python train.py --image_size=40 --encoder_kernel_size=3 --encoder_avg_pool_shortcut=false --decoder_width=192 --decoder_mlp_ratio=2 --decoder_inner_norm=false --decoder_connector="linear" --beta2=0.99 --learning_rate=0.0034 --adamw_weight_decay_other_params=0.05
Rows from block 3 of the text decoder, named by matrix and row number. Rows with one number belong to one attention dimension. Each number is 128 + 32 x the weight over its row's rms, rounded and kept within 0 to 255. All counts start at 0. After the name is the row's rms in percent of the matrix's.
# v: attention value (decoder.blocks.3.attn.v.weight, 192x192), inputs 0-191
# proj: attention output (decoder.blocks.3.attn.proj.weight, 192x192, transposed), outputs 0-191
v.44 112 [139 172  97  40 133 150  80 114  99 136 104 113 106 126 192 136 150 112 187 156 181 168 184 109  72 128 147 166 134 104 192 111 134 120 154 128 165 125  98  99 147 155 128 151  47  95  71 127 140 101 171 141 109 134 136 160 101 115 105 126 104 135 131  75 111 122 160 148  70 109 149 119 160 135  96 110 105 127 155 100 185 149 102  54 119 179 178 146 159 159 166 146 170 167 161 119 167 172 128 116 149 103 149 137 143 106 120  92 144 110 182 138 117 101  90 114 144 123 106 208  66  84 107 151 153 119  92 149 185 137 142 122 194 113 178 146 121 100  82 145  84 157 102  92  85 197 132 142 122 144 145 105 161 145 104  90  81 111 159 130 143 139 127 130 161 113 117 145 103 199 104 153 192 184 132 100  94  63 117  89 160 125 126 173 159 145 121 147 152 149 151 100]
v.45 100 [130 104 131 156  93  95 171 171 115 185 123 152 120 112 148 130  69  46 130 123 184  89 142 160  72 176  80 128 122 167 113 103 172 113 118 116 161 140  25  88 136 181 122 129 155  78 130 159 147 135 144 138 119 126 132 136 179 132 148 122  98 121  94  70 119 120 178 125  93  80 125 109  99 126 138 172  92 135 130 127  74 121 103 103 140 157  35 104 149 129 155 215  98 141 119 146  95  85 138 148 139 109 104 106 168 102  66 151 108 137 135 139 146 141  98 134 149 151 142 156 131 117  66 185 155 157 126  92 208 121 107 104 109 136 149 123 134 185 133 195 146  91 150 154 107  68 164 147 178  90 178  84 153 167 127 115 169 111 123 129 134 137 153 116 113 164 137 173 117 156  86  96 117 160 131 139  84 128 197 129 143 163  87 140 185 116 116 133 103 128 101 180]
v.46 105 [159 188 104 172 138 157 122 165 126 135  81 156 179 167 165 122 189  87 151 175 100 112 141 142 200 127 139 115 108 164 171 145 133 137 137 102 130 122 139  81 220 165 142 181 116 150  63  77 110 138 161 131 137 120 164  74 144 158 145 132 147 161 171  91  94 157 167 175  73 151 177 100 140 153 114 138 140 167 144 166 130 132 103 140 123 118 149 135 128 104 119 110  86 169 132 145 162 148 113 189 134  77 118 117 124 168 105  91 106 123 127 161 125  25  74 133 147 124 197 142 122 102 156  84 197  95 186 109 108 140 106 164  96 124  85 128  93  97  94 179 152 112 151 157 140  85 131 125 146 128 189 143 145 127 102 112 155 118  97 181 119  93 122 134 184 123  91 111 152  56  68 116  81  81  98 105 135 120 160 110 141 153 106  53 145 123 129 132 138 127 133 121]
v.47 108 [ 75 126 153  89 116 131  90  78 132 157 132 143  57 127 142 130 129 111 131 147 155 150 118  48  98 133 143 126 146 137 181 132 170 168  90  95 153 109 120 126 152 125 107 146 149 150 165 100 150 142 151 195  88 140  81 163 110 112 140 118 147 132 152 106 115 118 138 168 107  95 124  84 185 117 124 120  78 152 129 101  87 119 105  85 142 148 164 102 183  93 107 155  96  95 131 179  82 125 150 144  74 101 152 117 119 101 135  97 151 177 183 124 110 149 105  71 137 132 157 137 121 181 145 117 132 135 189 114 114 103 112 108  86  70  52 118 105 146 133  79 101 110  67  73 194 113 141  88 152  74  82  29 125 134 171  73 123 122 111  94 137 138  65 162 158 131 135 147 181 117 118 162 195 106 137 110  91 158 133  64 142  94 141  81 120 130 191 141 110 143 131  69]
v.48 104 [104 139  93 172 135 106  97 169  71 177 138 125 125 110 117  99 204 144 143 114 150 157 155 101 166 146 120 174 186 180 147 150 112 113 163 121  97 152 133 153 154 139  98 153  86 137 106 156 176 176 169 110 160  94 157  95  93  47 159 161 109  87 115 151 143 142 136  91  69 171 104 154 155 127 128 103  68  99 164 147 145  89 132 143  97 175 151 113 115  63 129 154 150 111 102 140 133  75 146  88 155 126 117 132 119 125 153  95 147 105 124 109  82 149 135 151 201  75 117 142  71 118 134 194 148 115 142 131 138 125 109 190 117 160 159 119 120 169 168 104 139 128 129 102  60 201 139 114 118 105 141  44 139 100 157 138 105 103 162  74 132 134  77 152  90 102 100  90  92 104 146 163 179  97 162 184 111 158  97 119 142 105 159  84  46 188 149 115 137 124 149 118]
v.49 094 [105 102  92 101 163 179 104 135 119 144  91 165 101 115 202 124 120 151 103 110 118 115 155 105  80 114 127 159 124 135 121 177  89  69  85  90 154  69 109  96 154 132 119 124 193 139 180 135 135 162  80 151 133 153 101 106 162 129 109  84 145 173 138 161 201 142  85  81 177 131 153 127 126 186 139  61 112  81 181 104 129 163 131 125  52 130 170  85 131 155 110 173  88 168 127 115 119 122 113 130 125  69 137  94  91 126 175 183 102 126 136 134 120 136 165 126 117 108 136 170 105 178 148 115 125 137 107 149  93 174 135 181 103 171 115 117 122 131 116 100 125 159 136  73  92 111 116 117 129 148 124 144 108 112 147  41  90 103 131 117 192 127  83 100 134 128  82 153 158 122 127 167 128 109 124 128 149 166 162 174 201 133 136 144 132 153 195 145  22  92 120  76]
v.50 104 [ 34 131 164  88 126 113 145  35 123 117 129 146 118 129 140 130  76 141 162  95 121 157  90 149  95 154 125 130 138  53 126 138 161 154 139 121 133 105 179 126 109 184 175 104 150 201 122 165 127 113 139 162 125  94  63  88  94 173 151 181 118 162 142 140 105 125  88 149 136 138  83 109 130 157 127 121 193 113  92 107 102  54 183 135 126 130  88  74 132 149 191 108 121 138  90 125  92  72 147 113 124 129 146 143 171 109 168 170 175 182 159  50 107 154 172 163 119 104 115  79 144 138 124 105  64  85 140 177 126 133 108  85 124 155 120 179 165 126 166 138 119 126 141  76 150 111 106 156 193 141 116 160 193 156 123 126 141 171  83 157 146  99 102 156 126  89 151  91 124  96  97 170  79 103  89 101 187 108 119 131 148 112 115 107 135 158 114 107 142 113 143 123]
v.51 106 [137 135  92 169 172 132 151 169 106 156 159 145 184 126 137 140 139 181 111 137  70 100 135 114 151  91 136  93 128  81 114 107 120 119 121 163 111 108  98 160 147 109 120 159 145 117 195 120 118 142 135 116 128 181 126 112 183 165  77  76 151  31 149 180 164  92 158  94 112 154 153  85 117  76 163 165 116 160  97 103 155  99 134 102 137  63  84 150 103 109  58 102 115 169 194 176 105 126 139 134 101 118 113 115 112  68 120 153 179 172 153 107 123 180 147 110 194 174 117 123 147 151  96  78 136 103 139 129 107 167  56 150 100 101  47 101 169  70 181 102 153 171 111 134 115  58 158 121 133 142 115 133  89 127 110 155 154 126 131  96 103 173 153 100 150 154 134 104 136 124 166 104 146 143 120 151 173 179 106 167 136  58 167 135  91 116 111 147 139 174 145 138]
v.52 120 [113 190  94 137 128 138 121 158 149  88 113 170 144 145 125 114 105 198 121 152 170  82 146 205 112 125 110 106 158 114 153 187 177 148 170  87 140 116 115 125 102 103  92 121 203 124 191 157 100 139  81 144 168 136 153 149 117  93 119  96 105 122  96 188 168 170 141  41 125 138 138 116 129 121 160 197 138 152 142 116 181 177 138 104  93 109 149 132 126 123 133 132 114 114 129 162 133  88 159 128 113 104  93 106  97 162 105 177 158 127 100  86 132 146 134 149 104 201  85 147 111  76 153 186  81 138 124 157 151 166 112 130  67 130 110 102 177 112 116 107  96 188 143 106  84 115 133 202 146 158 100 115  87  72 108 122 126 121 119 163 162 186 191 115 162 128 205 141  98 167 148 110 122 163 187 113 160 165 109 169 158  94 164 138 121 124 136 121 142 186 149 101]
v.53 099 [117 104  90 111 137 153 120 171 137 183 166 149 147 127 121 154 123 108 100 133 153  90  77 132 114 106 136 104 134 162 187 109 102  98  78 165 168 144 132 147  80  93 178 170 129  88 186 156 118 152 121  71  91 166 184 119 173 117 196 134 144 114  94 111 167 145 119 118 136 170 110  84 121 170 156 157 141 138 161 113 125 127  99 130 118  51 111 154 113  99 163 128 123 110 152 133 108 150 163 162 154  88  70 147 144 104  92 148 127  57 153 135 130 156 124 169 173 161 104 134  89 107 148 101 109  91 108 122 139 193 126 158 110  88  71 167 145 191 180 143 126 228 150 139 103 128 176 166 115  60 110 144 109 121 140 110 145  71 105 117 159 130 104  67 142 144 129  79 140 165 166 155 162 177 177  75  41  90 111 176 124  98 132 146 154 118 158 157 140 142 164 131]
v.54 110 [105 132 115  93 157 127  79 112 178 167  82 121  99  73 111 159 195 118 151 116  87 122 171 161  88 107 112 165 163 155 145  54 172 136 138  92 171  92 107  83 125 119 163 141 132  99 184  94 111 103 173 128 163 116 121 137 182 146 166 124 111 154 132  99 186  96  62 113 179 119  96 184 125 136 124 127 130 128 138  92 172 202 110 101 132 128 107 107 146 137 133 180 150 147 168  78 136 135 132 157 154 119 131 102 133 136 131 156 155 125 125 192 195  85 138 140 119 114  84 147 107 157 128 172 123 142  50 147 190 107 128 114 127 156 157 130 106 190 116 104  87 120 118 136 111 183 170 113 167  79 146 142 117 107 136  67 172 104  79 167  99 123 156 131 126 159 173 118 135 206  88 113 179 138 107 118 119 165 144 131 143 146  80  61 153 192 105  88 144 106 138  68]
v.55 100 [ 69  82  99 140 149 137  98  95 137 140 172 173  80 144 189  86 111 161 143 129 109 161 171 124 123  87  93 138 155  86 181 103 145 166 148  84 120 121 158  84 119 122 121 102 175 152 200 127  72 101 157 140 153 122  93 168 176 126 140 160 152 215 127 158 174 105 116 110 137 147 125 111 103  99  85 110 127 191  85 115 171 148 166 104 133 152 125 119 131 115 156 138 186 126 165 120 158 140 138 144 125  95 128  93 111 122 155 139 154 105 144 104  91 131 174 148 106 183  95 126 124 120  99 174 109 111 157 182  66 133 140 123  52 105 139 102 140 122 143  72 106 105  88 105 166 200 150 149 147 133  81 160 102  75 148  62 166 108  93 157 113 115 166 142 168  92 211 131 144 123  52 116 123 172 147  98  70 173 124 105  93 116 127  70 116 157 138 138 162 121 101 166]
v.56 099 [ 91 142 172 138 121  64 143  79 137 111 144 177 128 133 188 124 118 158 132 131 125 207 198 204 147 113 138  91 125 128 124 197 147 158  89  70 109 128 150 145 148  73 146 127 174 147 113 100 107 143 152 109 140  82 143 125 129 130 108 139  96 151 139 136 167 136 155  69 123  93 156  79 216 164 163 138  69 114 136 117 118 129 160 166 133 182 110 137 145 170 130 130 167 111 117 177 146  95 164 127  96  85 158  99 138 186 198  69 125 123 160 143  93 122 156  93 133 100  87  58  84 135 109  98 193  98 136 106  74 122 110 132 135 162 120 112 135 110  84 145 116  91 130  97 174 190  93  95 108  75 132 121 159 141 111 114 157 101 158 117 142 178  87 104 156 115 113 123 136 158 118 102 129 126 175  86 116 137 122  69  80 174  57 102  88  77 120 132 104 154 122 141]
v.57 100 [132 154 123 178 167 145 143 109 126 113 104 119  76 121 159 136 122  80  77  59 140 128 148 150 142 149 139 156  83  98  38  97 101  94 114 110 158  72 127 124 100 117 137 105 123 116 131 126 146  57 134 102 126 186 134  90 156 173 119 136 123  68 112  85 111 173 168 137 142 136 161 173  74 140 160 160 155  94 139  53 128 143 132 158 183  89 133 132 124 130 121  94  85  90 102 141 131 107 205 176 114  72 121 159 158 118 151 135 146 114  97 129 186 125 166 155 195 172 107 122 117 106 162  82  81 147  78 139  78 170  86 118 105 104 123 126 137 149 127 157 116 101 181 155 174 120 128 119 143  77 116 203 148 163  97 136  90 107  85 216 119 125 103 128 110 119 129 140  76 149 195 116 108 156 198 150 138 122 148 166  71  87 112 130 146 153 108 111 102 155 133  86]
v.58 092 [195 141  94 103  82  96 158 124 163  77 130 100 171 210 152 177 139 124 100 196 157 158 121  83 195 173 167 126 145 156  87 165  93 109 104 189 144 127 111 149 173 144 134 108 136 119 139  93 146 104 115 120 188 118 161 122 173 147 147 142 152  59 138  98 120 150 210 121 141 170 110 109 147 129  57 134 134  79  75 134 110  84  97 108 126 117  90 134 153 123 118  97 109 101 159 110  96 145 104  99  90 109 111 120 156 125 115 101 122  88 119  77  93  79  68 121 128  97  92 125  77 111 135 105 159 115 204 149 161 118 122 147 122  82 119  96 120 106 169 132 132  80 113 137 149 112  94 155 130 101 144 107 142 138  83 154 145 142 142  89 111 167  99  95 172  59 131 113 128 107 158 119 139 185 141 150  93  69 174  89 143 118 130  60 131 121 171 124 216 115 176 131]
v.59 088 [130  75 138 119 133 124 152 106 140 157  97 153 162 148 124 121 152 122  90 139 160 162  78  55 148 103 171 119  98 140  95  98 146 170 140 139 138  82 157 124 123 162 135 104 144 158  90 128 143 116 106  70 119  96 129 115 121 125 169 144 180  83 162 164 171 148 118 155 148 186  89 162 131 120 117  95 184 116 120  86 114 118 179 189 159 160 117  85 142 158 154 130 132 128  98 118 163 134  94 194 168 157 168 120 171 120 121 172 114  82  54 116 150 122  96 177 131 131 153  46 183  75 123 119 148 177  87 120 138 119  97 156  54  96 140 136 107 114 190 182 128 141 134 124 203 122 158 134 131 152 117  88 167 120 118 156 115 195 153 127  75 122  75 155 173 111 123  68 102  70 114 140  70  98 131 165  81  91 154  74 163 117 156  87 189 132 135 125  99 107 135 145]
v.60 119 [108 141 107 127  99 128 130  86 104   3 147 133  92  97 162 132  55 184 148 116 164 123 141 133 157 190 139  84 103  87  99  84 138 126 148 111 117 177  82  78  78 101 127 127 151 115 103 108 162 116  87  96 166 154 116 139 152 136 104 177 159 160 107 104 125 143 155 151 145 111  70 177 110 109 143 192 146 193 127 111 118 144 122  88 165 147 160 141  93 169 166 126 115 131 136 105 170 161 128  96 120 179  55 116 161 130 142 155 114  78 136 121 123 134 140 171 133 141 150 143 126 131 156 123  17 139  65 119 134 107 115  79 114 146 148 111 171  89 152 126 176 128 140 109 165 174 103 170 185 131 126 179 140  70 139  87 134 153 110 141 166 126 165 151 140 173 108 136  81 121 157 106 104 141 165 175 156 108 123 120  93 154  91 193 173 163 132 118 119  95  89 177]
v.61 107 [128 127 112 115 146  81 125 107 105  86 169 188 110  93  78 117 133 167 116 119 224 179 140  91 139 143 131  97 102 124 135  96  90 143 124 120 123  85 150 144  62 141  82 130 124  84 110 159 161 115 123 137  69  96  74 137 101 152 167 178 166 144  96 101  92 149 160 160 193 128 100 167 127 153  51 150 146 142 150 137 118 122 133  53  72 132 141 171 151 195 183 119 140 172 125 132  80 103 100 141 130 128 117  92  93 108 124  71  81 132 166 135 145 138  69 157  99 106 121 103 113 131 167 160  78 142 133 143 127 118 115 119 120  88 107 134 192 216 119  89  97 139 144 128 165  65 101 161  83 148 111 163 121  91 100 134 174 142  83  88 162  84 160 132  45 150  97 117  91 126 112  97 128 130 122 131 136 115 135 158 150 203 156 104 176 144 150 107 135 106 121 150]
proj.44 110 [123 113 173 124 157 144 132 170 116 144 159 135 182 172 116 131  96 238  53  98 133 129 100 108 120 116  66 125  99 119 100 129 142 136 100 140  85 113 149 115  79  74  85 138 186 171 129 146 164 134  75  84 115 118 165 157  92 100 136 174 143 130  75 113 164 134 143 132 135 141 103  93  62  86  87 137 105 104 161 201 168 140 147 123 104 110 141 149  93  76 119 152 134  65 115  83 163 129 118 167 110 151  99  79 119 128 157 169  78  94  66 115 152  95 139 140 168 126 159 100 173 137 119 107 158 138 159  86 106 136  63 134  59 112  71 159 135 101 176  70 148 124 120 108 152  96 124 129  68 133 155 116 146 131 153 122 125  92 113 169 129 133  95 146 111  90 130  67 104  88 130 132 140 123 112 189 121 164 109  92  35 147 130 122 139 142  93 117 128 145  62 108]
proj.45 096 [159 166 158 128 166 127  86 161 129 139 120  89 151 113 116  93 199 125 143 175 139 145 151  70 105 124 179 134 123  82 200 153 112 107 107  82 118 163 170  91 119 129 104 163  75 178  97 117 118 104  95 155 172 116 129 115 104 130 114 165  99  80 187 136 104 152 133 130 151 171 104 112 104 171 105 117 154 103 160  99 133 122  94 109 117  79 192 106  82  44 136  97 151 105 118 112 135 217 179 134 118 128 130 111 126  99  94 115 160 126 161  93 143 151 158  78 149 152 149 135 137 128 176 158 143 142  53 159  89 153 192  73 161 141 135 155 137  71 166  85 189 135 133 136 111 142 137 102 114  62  69 126 117  82 143 126 137 131 100  79  82 135 132 137 125 123  88  92 119 148 166 107 178  92 132  86  80  48  78 126 103 149 166 100 154 136 114 167 132  80 126 134]
proj.46 105 [ 96  99 141 122 120 119 150 140 152 168 179  74 143 201  59 167  93 144 112 121 151 107  81 169  79 120 101 184 140 102 114 108 135 120 121 115 164 125 161 103 106  79 124 112 118 167 141 178 129  70  71 126 125 124 164 169 119  96 111  90 121  62 128 143 148 125 127 146 146 137  85 153  91 125 105  86 151  35 131  83 125  98 134 181 154 116 146 164  99 200 112  86 166 166 175 100 174 112 159 175 138 192 177 122 149 112 113 108 164 138 117  65  83 201 155 108  92 139 127 141 125  91  68 185  86 117 113 145 100 123  99 146 143 112 113 141 120 112 111  84 136 117 116  65  59 175 111 110 129 185 125 108 176 175 152 164 115  74 139 105 126 117 166 149 116  69  91 123 137 133 171 108 166 131 164 177 130 149 128 163 106 117 130 125 119 106 140  92 185 143 134 148]
proj.47 098 [175 158  83 170 135 144 120 202  87  95 120 119 130 131 181 136  86 177 197  89  81 122 116 149 146 103  72 173 112  90 136 169 129 104 172  94 148  99 100 156 100 121 148  87  71 159 109 125 107 110 116 164 159 132 197  90 137 170  67 200 132 147 124 143 123 108 146 116  93 105 169  90 115 150 125 132 150  88 128  80 164 103 171 190  48 133 136 150  80  95 155 157 127 122 169  80 162 127 113 131 168 178 136 145 147 142 152 148 163 117  81 115  95 141 151 163 138 110 105 130  87  93 134 167 134 102  95 139  86 118 127 105 120 114 146 134 147  43 164 172 192  94 114 162 142 171 116 172 188 157 164 155 158 102 166 174 153 127 106 174 102 149 171 138 159 108  94 100 116 121 162 134 122 152 142 121 154 148 168 201 128 104 121 141  85 113 110 118 133 118 123 202]
proj.48 108 [109 122 138  42 120 155 114 108 134 165 151  94 136 150 159 152  50 135 107 128  94 138  51 171  77 134 153 147  84  78  67  62 186 136 151  82 119 166 143  96  88 135 122 126 164  93 137  87 100 116  85 130 130 174 155 150 130 148 108 172 117 125 139 110 143 164 118  83 194  82 118 173 135 113 114 196 138 144 102 130 138 133  87 126 147 154 104 144 108 138 111  93 134 164 128 118 160 144  91 177 190 151 130 150 146 125 104 161 103 157 161 125 177 134 134 118  78 110 190 152 150  78 144  88 160 166 135 122 117 138 100 111 170 118 121 112  89  92 126  80 127  78  89 168 168  85 145 167 131 144 101 156 154 162 155  70 104 118 105 164 119 118 184 120 154 145 161  55 189 156 156 146 153 133  89 139 186 151 157 125  68 170 120 114 178  89 100 189 159 126  97 132]
proj.49 100 [ 99 176 179 143  91  93 122  88 152 112 150 115 110 122  44 145  95 149 126  97 155 153  92 160 143 165 115 121 179 114 158 120 120 174 136 118  86 159 150 127 126 125 120 134 119 118 111  95  75  94 146 119  92 102 101 113 116 177  58 173 109 128  53 155 138 127 134 133  57 131 132  95 176 111 123 148 153 146  99 126  98  62 183 136 169 115  80 153 146 120  48  94 116 108 160 149 141 139  85 165 102 170 122 168 131  68 147  58 223 159 140 147 120 108 104 113 141 171  97 101 154 129 135 180  91 184 124 110 137 159 114 118 117 105 138 158 142 160  85  86 105  99  73 127 158 143 134 133  97 127 148 112 113 162 120 179 152 122  94 157 110 112 182 131 116  99  99 120  93 104 131  82 121 131 193 159 121 100 135 123  97  97  83 150 122 132 144 115 201  83 110 230]
proj.50 106 [153 113  90 163 132 103 151 181 151 123 105 149 149  60 130 106 167  71 114 154 177  53 154  78 162 111 112 141 141 144 160  88 141  95  80 196 107 111 121 111 143 118  90 122 143  89 100  67 149 142 198  93 120 173 131 203 179 122  96  81 180 159 156 134 158 140 186 147 124  98 130 119 111  80 106  42 110 151 139 132 131 139 125  96 123 130 110 134 131 161  98 114  93 116 117 114  88 229 145  99 136  83 144 120 152 106 121  77  11 100 135 200 134 120 105  87 107 173 138 160 102 167 110 124 134 120 136  77 142 102 144 146 105 115 106  97 138 117 140 148 156 138 142 191 116 135 153 125 128 127 153  96  86 141 158 119 147 116 105  76 129 176 140  86 148 194 141 155 116 123 112 122  93 156 114 122  67  97 126 181 161 112 119 134 109 128 104  64 139 115 144 136]
proj.51 107 [132  81 179  92  82 193 105 141 144 108 107  87  78 148 118 172  88  36  93 151 135 131 144 164 120 147 154 129 151 142 106 110 148 110 115  77 122 119 133 121 139 175 115 116 112 110 102 183 108 123 125 127 128 119 159 133  55  68 179 110 112 178 140 161  94 118 133 131 141 133 138 153 162 156 131 124 112  89 187 155 107 194  82 126 131 111 146 163 129 131 152 146 138 134  72 105 140  81 129 101 149  85  98 136 136 176 145  96 106 129 102 176  92 116 144 137  65  81  93 115 132  76 113 195  99 161 111 175  80 111 198 112 117 160 127 100 104 163 124 211  89  71 164 175 130 154 129 122 140 138 143 138 139 128 136 162  91 220 126 143 169 111  95 201 158 129 136 172  91 158 139 142 106 139  77  91 145 135 160 141 155 169 209 106 142 130 107 160 121 100 125 173]
proj.52 111 [139  67 172 117 117 143 104  98 109 154  70 124  99 155 109 126 114 123  61 131 133 158 148 120 181 158 139 137 159 137 121  39 108 103  64 160 105  81 122 106 159 129 111 133 114 164 133  68 123 152 144 120  91 149 100 145 151 112 148 136 147 140  95  96  80 129  66 148 118  83 141 161 180  88 136 139 120  67 208 125  97  81 111 152 189  87 164 161  99 146  90 105 140 142 132 114 156 119 114 110 158 165 181 129 108 116 178 104 114 126 110 169 100  70  98 161 171  57 134 130 149 124  66  91 128 178 174 134  88 105 118  99  92 175 138 170  68 124 100 159 126 130 118 157 172 149 160  85 135 143 155 164 121 155 162 189  39 151 173  77 110 110  99 123 155 184 102 101 160 111 116 124  93 113 112 140 112 110 113 102 115 151 171 152 138 163 112 176 128 121  95 183]
proj.53 091 [169 157 174 136 173  81 158 160 153  79 136  97 113  94 113 104  65 148 142 109 159 107 126 135 143 113 148 117 117 101  94 107 125 136 184 146  71 113 135 102 127  86  95  91 183 198  45 111  94  96  90 209 147  82 106 129  97 159 114  87 174 133 136 158 135 174 105 106 117 128 119 150 109  98  93 118 175 121 137 138 133 150 170 122 104 151 117 170  95  68 104  98 138 155 118 118 128 119  99  85  80 156 165 152 104 156 214  59 136 183 155 177 106 128 127 153 113  85 118 139 178 136 146 155 116 151 108 157 105 136 186  90 143 188 140  86 144  93 118 118 133  78  99 192 157  94 123  87 101 171 151 185 129 177  68 144 165 161  81 123 116 125 169 129  75 121  90 159 182  98 148 123 103 112 109 153 181 153 148 117 146 123 111 124 105 119 168 149 127  91  94 126]
proj.54 107 [162 145 140 150 164  62 154 118 118 113 171 203 116 168 145  96 158 179 174 146 138  78 106  57 137 114 110 111 130  63 158 152 131 146 189 157 108 147 128 127  56 146 151 116 130 179 112 127 132 110  87 127  83 115 150 140  88 111 151 138 111 176  99 146  54 102 125 103  98 173 127 130  97  80 108 122 169 128 170 117 123  49 160 144 135 120 149 101 117 109 126 107  83 103 139 137 146 105 177  82 152  68 144  49  99  81 152 123 188  98 184  76  93 115  90  97 175 121 117 152 162 119 126 107 150  87 149 100 137 143 149 141 147 178 166 160 156 135 124 131 114 152 122 127 159 131 110 156  57 135 164 125 183  84  90 144 159  77  91 118 108 131  61  91  82 110 123 125 146  92 149 106 125 128 177 132 110 122 138 150 160 119 110 154 119 113 181 204 117 101  79 178]
proj.55 091 [170 172 101  93 121 119 141 199 144 151 102 160 100 129 185 141 161 101 152 111 131  74  56  54 137 108 140 137 156 111 115 138 177 134 178 155 128 102 129 125  42 135 126 162 158 152  91  85 179 155  83 175 136 187 132 101 111 112 127  87  76  98 110 101  74 103 135 143  85 156 164 120 165 111 174 133 158 125 192  80 134  83 115 132  78  68 149 153 107 143 117 141 106  96 144 155 111 140 144 143 169 113 153  98 124 145  99 134 134 140 104 136 133  55  81 111 144  80 108 129 187 114 152  65 140  95 140  85 134 113  94 104 185 154 140 161 155  71  92 166  99 162 191 125 108 106 162  87 143  99 201 104 162 102 144 188 132 169 123 105 112 209  89 115 107 148  72 115 102 127 126 141 120 129  93 136 143  67 138 137 170 118  91 136 135 147 117 124 135 137 121 139]
proj.56 094 [130 109 101 148 149 157  88 171 114 129 148 131 177 155 112 104 142 117 110 150 136 121 110 135  76 111 101 195 104 123 161 114 149 102 159 134 158 174 145 210 167 177  93  96 108 140 113  99 154  70 139 162 123 193 134 195  68 110 122 115  69 116 119  74  74 126 100 178  84 152 113 154 126 115  54 138 161 136 118 113 124 135 130  80 142 133 146 118 143 129 148 107  82 154 203  70  85 200  90 144 151 141 109  69  74 149  96 154 113 111 144 145 163 124  73 179  83  83 130  80 117 128 138  80 119  91 143 157 199 104  90 138 108 118 132  97  99  68 143  90 154 123 127 183 113 149 121 132 181 156 164 100 107 109 175  99 101 115  78 108 127  99 144 142 146 108 120 125 117  79 131 104 128 150  73 119  92 103 114 150 198  97 139 153 130 174 126 123 187 118  85 159]
proj.57 104 [138 117 108 142 110 125 133 136 127 146 153 138 126 116 102 120 147 110 119 188  94 116 162 102 190 115 128  80 179 156 149 149 105 141  86 175  55 173 131 129 192 163 143 128 119 151 139 142  64 128 118 132 148  88  78 104 129 142 150  88 101 160 170 187 171 141  56  76 131 128 123  36 140 158 177  66  83 154 112 155  94  88  93  94 123 136 128 106 101 156 112 115 144 145 158 118 103 123  90 168  75 136 130 142  65 133  94 126 150  98  82 185 123 166  86  74  93 145 131 148 131 125 101 115 191 171 143 186 127 106 165 137 165 205  95  76 169 137 121 134 123 153 142 104 126  89 101 180 120 142 142  92 113  97 128  91 141 165 107  70 140 100 136 147 129 115 138 133 114  98  67 114 143 114 104 115 122 145  69 106 189 154  98 186  82 131 172 150 149 126  60 165]
proj.58 102 [104  91 135 149 122 169 120 142  84 133 126 134 137  77  76 121 126 145 129 141  95 139 129 174 111 101  45 128 157  95 100 162 136 149 143  84 138  95 106  85 114 148 166 132 109 125  79 205 151  86 174 138  53 113  97 132 119 104  80  95 124  78 128 137 195 136 129 137 169 103 118 139  97 152 145 152 148 169 156 144 121 114 147 153 124 153 149 118 101  86 217 130 147 138  82  69 117 131 123 207 174 122 193 188 143 127  65 133  91 158 138 142 146 176 125  97 110 158 184 126 129 126 128 176 124 163  84  92  68 151 134  93  92 113 142 152 135  86 154 140 192 159 158 141 123 106 134 124 170 190 115 127  70 174 186 129 111 125 147 151 154  86 165 135 145 118  66 126 154 148 103 137 128  44 120 114 128 182 133 140 163 121 123 204 136  98  89 101 112 152 120 107]
proj.59 095 [118 121 154 173 129 143  99 139 175  73 153  72 124 121  80 106  84  51 160 149  79  91 177 158 128 159  59 123 136 113 181  99  94 123  95 184 152 101 118 132 104  97 166 143 118  86 166 135 134 131 155 157 151 153 121 163 170 185 109 109 129 128 162 134  90  99 149  70  55  86 129 114  69 145 152 129 135 132 143 181  71  77 110 107 108 111 121 117 154 172 123 117 167 129 151 137 102 122 184  87 135  96  85 138  75 134 136 126 136 162 134  86 161 112 133  84 130 128  78 164 114 149 138 153 134 101 165 106 154 188 139 136 183 111 144 125 124 103 123  67 133  90 121 135  64 115  82 148 127  72  95 134 181 156 152 106 134  86 115 117 217 159 166 107  96 134 127 162 160 146  89  89 154 117 118 113 169 204 127 157  99  94 143  67 110 117 185 119 118 171 156 104]
proj.60 116 [144 121 140 120 146 100 139 194 158 205 129 126 106 118 139  66 157 113 131 191  67  87 152  99  98 118 138 166 122 141 119 133 125 130  96 176  93 110 155 194 101 183 146 132 123 137  94 144 118 160 143 140  74 100  94 157 144 147 180  96 130 107 166 157 120  83 114  99 142 157 179  99 167  95 161 108  94 104 136 174 126 111 137 112 115 119 116 105 150  75 117 152 122 114 126 149  92 105 144 130  95  69 185 106 125  84  82 130 138 149 107 175 155 104 139 108 173 155 100  69 131 189  97  87 212  92 126 117 146  95 154 165 106 164  81 172 119 156 115 149  71 162 149 115 128 114 173  85  99 108 143  61  58 123  81 172 148  93 144  91  81 137 146 104  47 139 140 147 156  91  93 146 105 171  97 117  76 120  99  92 151 136 168  90  81 157 100 173 114 132 114  96]
proj.61 102 [133 141  98 132 155 151 114 123 136  84  98 104 119 155 181 153  80 104 145  89 129  67 100 167  96 156 126 179 171 169 168 198 168 126 144 172 127 195 131  70 117 162 166 110 139 249 114  49 108 193 156 143 166 126 144 126 135 151 121  85 116 134 167 165 173 135 135 129  96 119 118 129 133 102 155 152 122 118  86 139 158 118 153 208 159 120 121 100 121  65 110 140  44 104  74 191 141 159 164 113 123 116 130 135 128 137 155 113 143 143 167 146 126 134 148 121 148  96 146 162 124 173 125 110 140 104 159 111 142 127 164 135 140 125 150  98  52  81 134 139 121 143 111 163  94 158 108  84 122 163 136 110 142 158 103 103 129 113 124 130  62 135 218  84 142  86 141 162 147 149 125 164 143 148 161 130 136 146 154 119 113  89  83 118  84  37 137 117  70 106 134 136]